python train.py --model="multi-label image tagger" --dataset="simulated telescope pictures of galaxies" --train_examples=97500 --image_size=64 --crop_scale_min=1 --horizontal_flip=false --color_jitter=0.1 --arch="swin" --norm="layernorm" --norm_position="pre" --activation="relu" --mlp_ratio=2 --head_dim=48 --fused_qkv=true --bias="none" --qk_norm=false --parallel_block=false --inner_norm=false --drop_path=0.15 --patch_size=[4, 4] --conv_stem=false --depths=[4, 4, 4] --widths=[64, 128, 256] --num_labels=16 --mixing="mixup" --init="trunc_normal_002" --residual_init="zero_last" --optimizer="muon" --muon_scale="match_rms_adamw" --lr=0.0031 --momentum=0.95 --nesterov=false --orthogonalizer="polar_express" --adamw_lr_other_params=0.00092 --grad_clip=1.0 --steps=30000 --batch_size=64 --epochs=19.7 --lr_schedule="cosine" --final_lr_fraction=0.05 --warmup_steps=1500 --weight_decay=0.1 --adamw_weight_decay_other_params=0
Rows from block 6 of a small multi-label image tagger, named by matrix and row number. Rows with one number belong to one neuron. Each number is 128 + 32 x the weight over its row's rms, rounded and kept within 0 to 255. All counts start at 0. Numbers have three digits each.
After each neuron's rows are labels from the 100 images, of 14976, where the neuron reaches its highest value: "peak at" is the part of the image that holds the peak. Only what is clearly more common there than usual is listed. The data: simulated telescope pictures of galaxies. In brackets: how many of the 100, against the usual share in percent.
# fc1: MLP up (model.blocks.6.mlp.fc1.weight, 256x128), inputs 0-127
# fc2: MLP down (model.blocks.6.mlp.fc2.weight, 128x256, transposed), outputs 0-127

fc1.60:087094179073183176137149183110155123143075125160144142156062165126127140140129181183106112122163164099133105109191107146139103123180116117168153181099117168105084087097152117134125097114104096110189180185120137103134143138133114108112200047100126144158183142130104078148148063092160131155136161126082085105123139120128106093096176110093134132083125119129097157143076112133056143142148
fc2.60:194143106164125103111138058091092062129165165054094104142145130127069113096089156100160145184113145128077164128113093125113165157142174136125104068138130147114161165111107074088127111170114135130118075070157138123083117082119141131139096172128150115110138165135129146146196170161109175123091166120163125134131083121124152171193187144156133091126131121101163127096191208091127092106119
peak at: top centre (27 vs 9.4); middle left (25 vs 9.4)

fc1.233:126153114192089137165148120133169125146147141194094101152089168152165148100119090143140162155172130131105093101122142150139116109110194092115152107133117150106158168126148186092078075079176088154097182115099105095166123121117074068142100137156108169123130182147151147135138121122126159079043191146063111100106143128078147125179117091146116095141126135139172142125124060067140127196092
fc2.233:123070106093142129153095101117163174102165156073130168218189125102082132116199101069172152113089133158189133124135156153145140065122163140161082160093113114072168151136050147094097164112068138107106168164121153121099120168153082110112158096095118110147084172129108089068132110137120175168152146152144089126146107107090096153130103106116145115116167145119194147173123111123121148125107
peak at: bottom centre (42 vs 9.4); middle right (37 vs 9.4)

fc1.209:151128151127113148078136121151196104150076125105095177153114113197150192108132172061082078136125182153113131081151159200132080142112134115158119143119109166141162151096031113197115098112113105188139157136119127105136099118159115092155110114111178096148129123171169083131126128132105112167125144076136141129095137118156187186140170084136114092082155134092105129052093129153167136134113
fc2.209:124150142146125157036099134160091146149113161126171126150140132090132144146078144170096148156119141105114090095063076113157077139214141126132133143081111155127142072093102135163150154168112117126114134135151143127131148066168134140112203131082203093111180177148150048113097062127122096109120143109114125143060101129147117069156189086148114149170149134126153148092142166159136090148104
peak at: middle right (25 vs 9.4)

fc1.221:118093165098123096169134109133127167165169093160097145141089099143135106101100097129099111186124090126111175210167123077145118149146102146151071109114117112096127112084186124113167132118131116161102134147056150103063159142089101089165161141212106155160173152174123110150131062073169135092122097130099155147088112153129103046135119138204090182126132145149161109144132152091118130105170
fc2.221:100101059096133089131059166120140157151120117127139111131111192082192146183162173161128143080158164117139105128110095092108098139111083167158153137168094142179102106165138176132132108070132132122112173161157144204166118127113079110120157077148153130154150104043127090103101086145137074114130192163095115171122133166126102060162110132127120134172131105144123079182088101103109146167133
peak at: middle left (47 vs 9.4)

fc1.47:092144095155107131162125131092149127176143152224168113092210082169114131102162088115107107130146152090160149142133137139091173113133101168112120152142136103116170127086097052161095134139138114099166139151060147114103106136142151033188103126134120156109126206129151079115107160135115116083103077123050124148194109144103162099122122113185149119117180102117126116086141096148087131151144
fc2.47:125080107112107090108122116154149216174085074150099135092123148064165153128166142184163068119119187149231142120177147069112143134157155145075162160086025119113144140081114150153139126161125125141141133127117092167108144117110117074133104127149133080099161144128139134100107104109123116208140117135154143105184108141098101144118114092091149141113102111147118106156180112140101194105148
peak at: middle right (59 vs 9.4); bottom centre (30 vs 9.4)

fc1.80:112126089114139114142116108111145064092156126164139117138129197132134134062138081155111130094106095083125103163159159111138120165120137194110144094152126107163143182119180120105108142102111112169108165180124122128063107122217165117093069123145126117124155112110180113166161094175153090192181117089150067128146132119153079069089125084129109182102150113091125137095147109110221099151155
fc2.80:159148160098120086089161200116135018109151191158090082148084116114178124096120160122133116142157101114091132055128147170093084107096149131149166154108155112181085090133176154110079204102133127128156104141153139055074141162160135164106157143095108136100147139085118138104115117119145116113116144100159134167141164146176142145056138096123137144151089088117197109102154124103171119107135
peak at: centre (100 vs 6.2)

fc1.62:117123133131089162148138066150120114091126087101172074171107144155175126128165105116076070111105073183126155123107144109134137149101125174136122165110144136147110132204147131137081115148101133203152121155087122082107130117131050127130100117126103131117128153129109134059054160163129113109105149124109133112133118131099090169160133195253165151114072115112117208129126164103147152151144
fc2.62:135128138121085127132143047136122149133080078078179157148132085144104167113077138143184097168155157096110115132120146146160173125156130186173141074101112104104204172194061087136163128145154130157084088142113156162143096129121130128122126128144155081081134086057161158096118086131084134159115143137151138106147108172167100149083156179153157154168153088150106143117147124155060079114081
peak at: middle left (41 vs 9.4)

fc1.255:062089073127161136141127114059161153168134082130142148135087109144115148071112169116135186118138111137126105156101122125123127148119118112118133122135114157150109136090102152171154100082144118117104127166137131133116098194185161089084128171067167099170144129145154163051164074163077149115187109153176126140183111113093084147150128181128114096134111154144096207131155090052126096194087
fc2.255:139139139112105130119075151094051132153152183168105127148142090151146094119158121112121133093070146143152134096113102136127142206151072079115183089108125168149064122133131085123131131127180091117096183163137077150151106176146194123096162084164111121122120110125156118146171203109142125085144119137124141180145121114066119115150163110147156111116161115185179178044105069084084120110124
peak at: centre (92 vs 6.2)

fc1.155:120149106152229159171161168112184099092155091174116124098118166152103076159162127156089116120166123131119145119178067159114047050159169130096124162112116137128137101102166089161153084143127145127171125114173090117130216140066120148117129089134122158174104145130134084126176073125117135143146149105141147113135151162140135137121157144165149093110123102034100108126088148101153111099083
fc2.155:095122111181133109161127091165176177164117049132131100089158116131123139087159148169168151135128116121175104136102075192104149148132175132068108141101152102087096156134135125123118167124143126141117168074138184178129110121098132140150135131167120207122089092117128138154108170058129112103155129130080150150093128243125080135086100100119140112131176118079091128170106155093099162063096
peak at: centre (99 vs 6.2)

fc1.184:131129111154112130134143168090118077061177126137120095134106194111190106137183141139177102080167112103063066093195156086177149159164115159160052164091116173153168118095166138102096130138089091083088145183104124149108070139142161107060075148139107150135129104157092089133156128170136130139114145099127118124147160119142074149115115114092116130116161152134161123153128126127203093080143
fc2.184:135090122103145159145076105169122079140115126122114116110177121151112141092138124137121080136164103137102187101146154124133157157203131115126147135082118164156153132109185098097056176152092155093127180072117175153146096123070134156131123098146104158141186126090107077170100153157173088130087117132140062101159206149100151079073160180131146204122155130073127119099142122113124147059120
peak at: centre (99 vs 6.2)

fc1.228:163066159170119140151140164133130118113125143104052158136148188152102126124113165121102130091076162174115116106115090132111124095147162145149109148047103112169127119149130104156192152047188114136082092156213137144138095176092120132092068140123165081138122142107164135133152080084102155166119098155101133164102147173093138139156127146091153167073141133170104082096083118161191109158148
fc2.228:158107212133093103156109153096132119136165125103110143109117081064116109129151084093088155072151119147142085074123102076102192092131116154111082143116115115052110107191157152136119106088131168115135193159095115148101154145122135107157097140134117151112107155101107162134186164142197188144132162123104089140067177093130111139118031122136205127139129151114140148172146156167144105116153
peak at: top centre (25 vs 9.4)

fc1.142:153196078068102121159154124091092108117163147114127198097137116146120148165149154140146128154110155154110154176120113114162136212155147114070116087090080146066142117092126073119138079064168122153143154152128080050137132157072132145083129181141128118103133080130183129160128095206151128179103104149124093159095128144118147111115041148138175169142133138118122142139127176095120151105113
fc2.142:092124109093128122131147130115104126146134112153139124070179109157091098078171121129146110123124106170135172220104103152150197106120171084082145144185117112158180171109179094102137155152139065065168120097118146116086129152151113134115137119068133164143126109167109084123184139093055148158167118093123147098126122130094113067188129078187127118184154145150095107092112079166078150145125
peak at: top centre (37 vs 9.4); centre (29 vs 6.2)

fc1.124:163105118142129139140171142143167087114136139136159140220160131174076113123164099122124129157143072148097175134138124092154219092121148160131081150151141099175112153055091141159176114143100134071125122146077097117124100115143094150101060096145115122096091171164130177096149123119153120201166130131123119134180122122121158147104149092130201112147117098100109040114076097178132148111084
fc2.124:103145104171073076158121187171115133174185161151120077127130105100169123129172160115118182173153110120140148140117089161143196146154117080081173127093117155099133111098061191148154135129178134159083125077104168099110081145154122077153106088105162186088150114140125120134116163113078109158124121052098115139064135100146124063158147140106180139114113107099127142133162138086094176156103
peak at: centre (100 vs 6.2)

fc1.158:102103089142109118154081191089187100091155122198158116111155164111145079113139119188111108126162089101156186114154140116155143164162132132146115134116121097119179125111154134103168105123132162121108186158165149127122138101131113125015123085112125104129086167141139184126055166175141135135189152144090144159136171092096150107158046090135102107083119126122132161141044098130136155090113
fc2.158:173148140140123109068116115138118096137082195139150164148148089133156118132147113157084090173093144108131146134112085144150132193160132102123077108075073164141117151130123154153097161173130144143122120121157133102078138069165131163185133107172104132107131089115153102157079188133112130144125071103147089106161179207136073138124131157115074197090139113124170185062121118138066151056142
peak at: centre (100 vs 6.2)

fc1.237:119124144174107100108111179119139110102158122143050155120082113159056127160113111094119179137119054122166137212112131124127067109123157108166184093071146111094170078198140158098141152159108085081159114098126136105159143113127126065117158138116125138241160187121086154127112157142134130130145101085134117169093141110122134118075094123149133172147140135109190122139146183143124107118106
fc2.237:110102127193174160096145197074213059172193139113197112159091128140108122170132137106133128134115139091124141139138155123164068060164128125133130121087061149081126144132156143123145150134084123127142167127082117108171193101114100099156151116083130131091162118121166122101113063158155107160149049111094092094168135151145120141101176150135081114117098160144145124110118176112119088135072
peak at: centre (100 vs 6.2)

fc1.148:128164106161127171121024137111153123133119082124107163112163197180130171141131115183171095122096093149163175131082164165152135147127198107141113120129078119153171081101149135125142119093179139150139158134099103140113139141082094134112145150095124101142173141163079095131113093111079111117098155142129165111102182057093167124140188127104120072149104164138117116030125131130106089196116
fc2.148:193043160138081106167102076141076178124149080138129147135109091097142150101097155123124149162157130168104104129147117092119072087125149183149101182128216164177100098171072129209115157168192123198151096111125119126095125127089078134087155138130114142122141139093114120129148142118107132155173151103143135180169103063091108116093113110100087175114142113098163137106147124158114108149136
peak at: middle right (30 vs 9.4)

fc1.145:123110127123113165111212114113080123049179114157149129172120109129195154096120103091127136126140074177130176090149134128074140206137089081089070090114077130123112096150154169135138144159169190177156124068141168129089097149135084082131128083124125113119148155135062102125094132135144165148163172156145119137136165104116082082140144140178101126148091097095146125077177155151153171116132
fc2.145:188148146162064133093114089131172125090117098157099137107107106168157159096195169127157090096114109172154100097093134198156124120142156138159122133127184133133099099115088064164167151108147049179173074111177109122114083085140100160118154183205123175101147109116137191078086109151144130087142156135119153164125131112064100102112123150155131109077163133106104179117092124131138106128116
peak at: bottom centre (27 vs 9.4)

fc1.82:108081046144124094095164175190170135118140108113138068129140157157122130125132052102149201162102168105166143119124123130123198157170127173073140222127141125107098092104174094155091130067097099148148133142117102135097091122107094093157154101163094102107130172089137118141142127168117130146116141184151204138097120116095095147096167148121113131082120092205155100128098142156161107130134
fc2.82:130125148127116185120102158109136091077067140091086148159115148092127058106149096167124180114164151152120150142108191089134112099119105170070087111134157065156158155093111145169114148190127140119115065203144132141156107136142161149084084132119177088127096061104108211136166130170092154112190134075121113165110103133125179125137120119125174153160134122105080151183093081120147137136141
peak at: bottom centre (28 vs 9.4)

fc1.27:134143135110153151158100150089132144130193123094123162133128122120162056179145009082119102105131171113141086113117091095083163134169135141173120181086103106087113174141127127172200157136176149138118125145055108104083108136068242123085126118085151131137151134099126127089156101114152179100131136112120154140111165111179123096125142130181128077137169102119104115106143094128150124114129
fc2.27:125088182125130182144104071091131158135128139096119063160099140166130126093135169074182130069129159138167099136096121190118106083130143098165135123126141121129154139052128083122116126110141181161167083185150155119152167098090103139099129137112119194098098160110113081105160155110087150165168136194129105073138126076189102144124100115137105121165124105130153171052155173193134116128079
peak at: top centre (38 vs 9.4)

fc1.254:121125172144129135124122110089161112153074150134128137092106140173087172145120149153146154117110143092148102066121116141134127107171128164076127140095127119088131097154057077186165128112110168166142153118163121095118071060130151134148112105085128082116146086161136153090158130109144070130142179108161150150154172130131131072188147187162057174100109123094144079120030132108157170196152
fc2.254:127126179196148178058203079147094099174095157120124117111152112149100123100101098142133134184124160115080108095176082095092140209125116133112086085108135068133120100069167147136139114190087121149150125145141147099094085106109136102191099137120176156177114102148162101166131086183175129155117115155061130124074118177137110133087083159170155118144153136091162121137147127134151121100115
peak at: top centre (50 vs 9.4)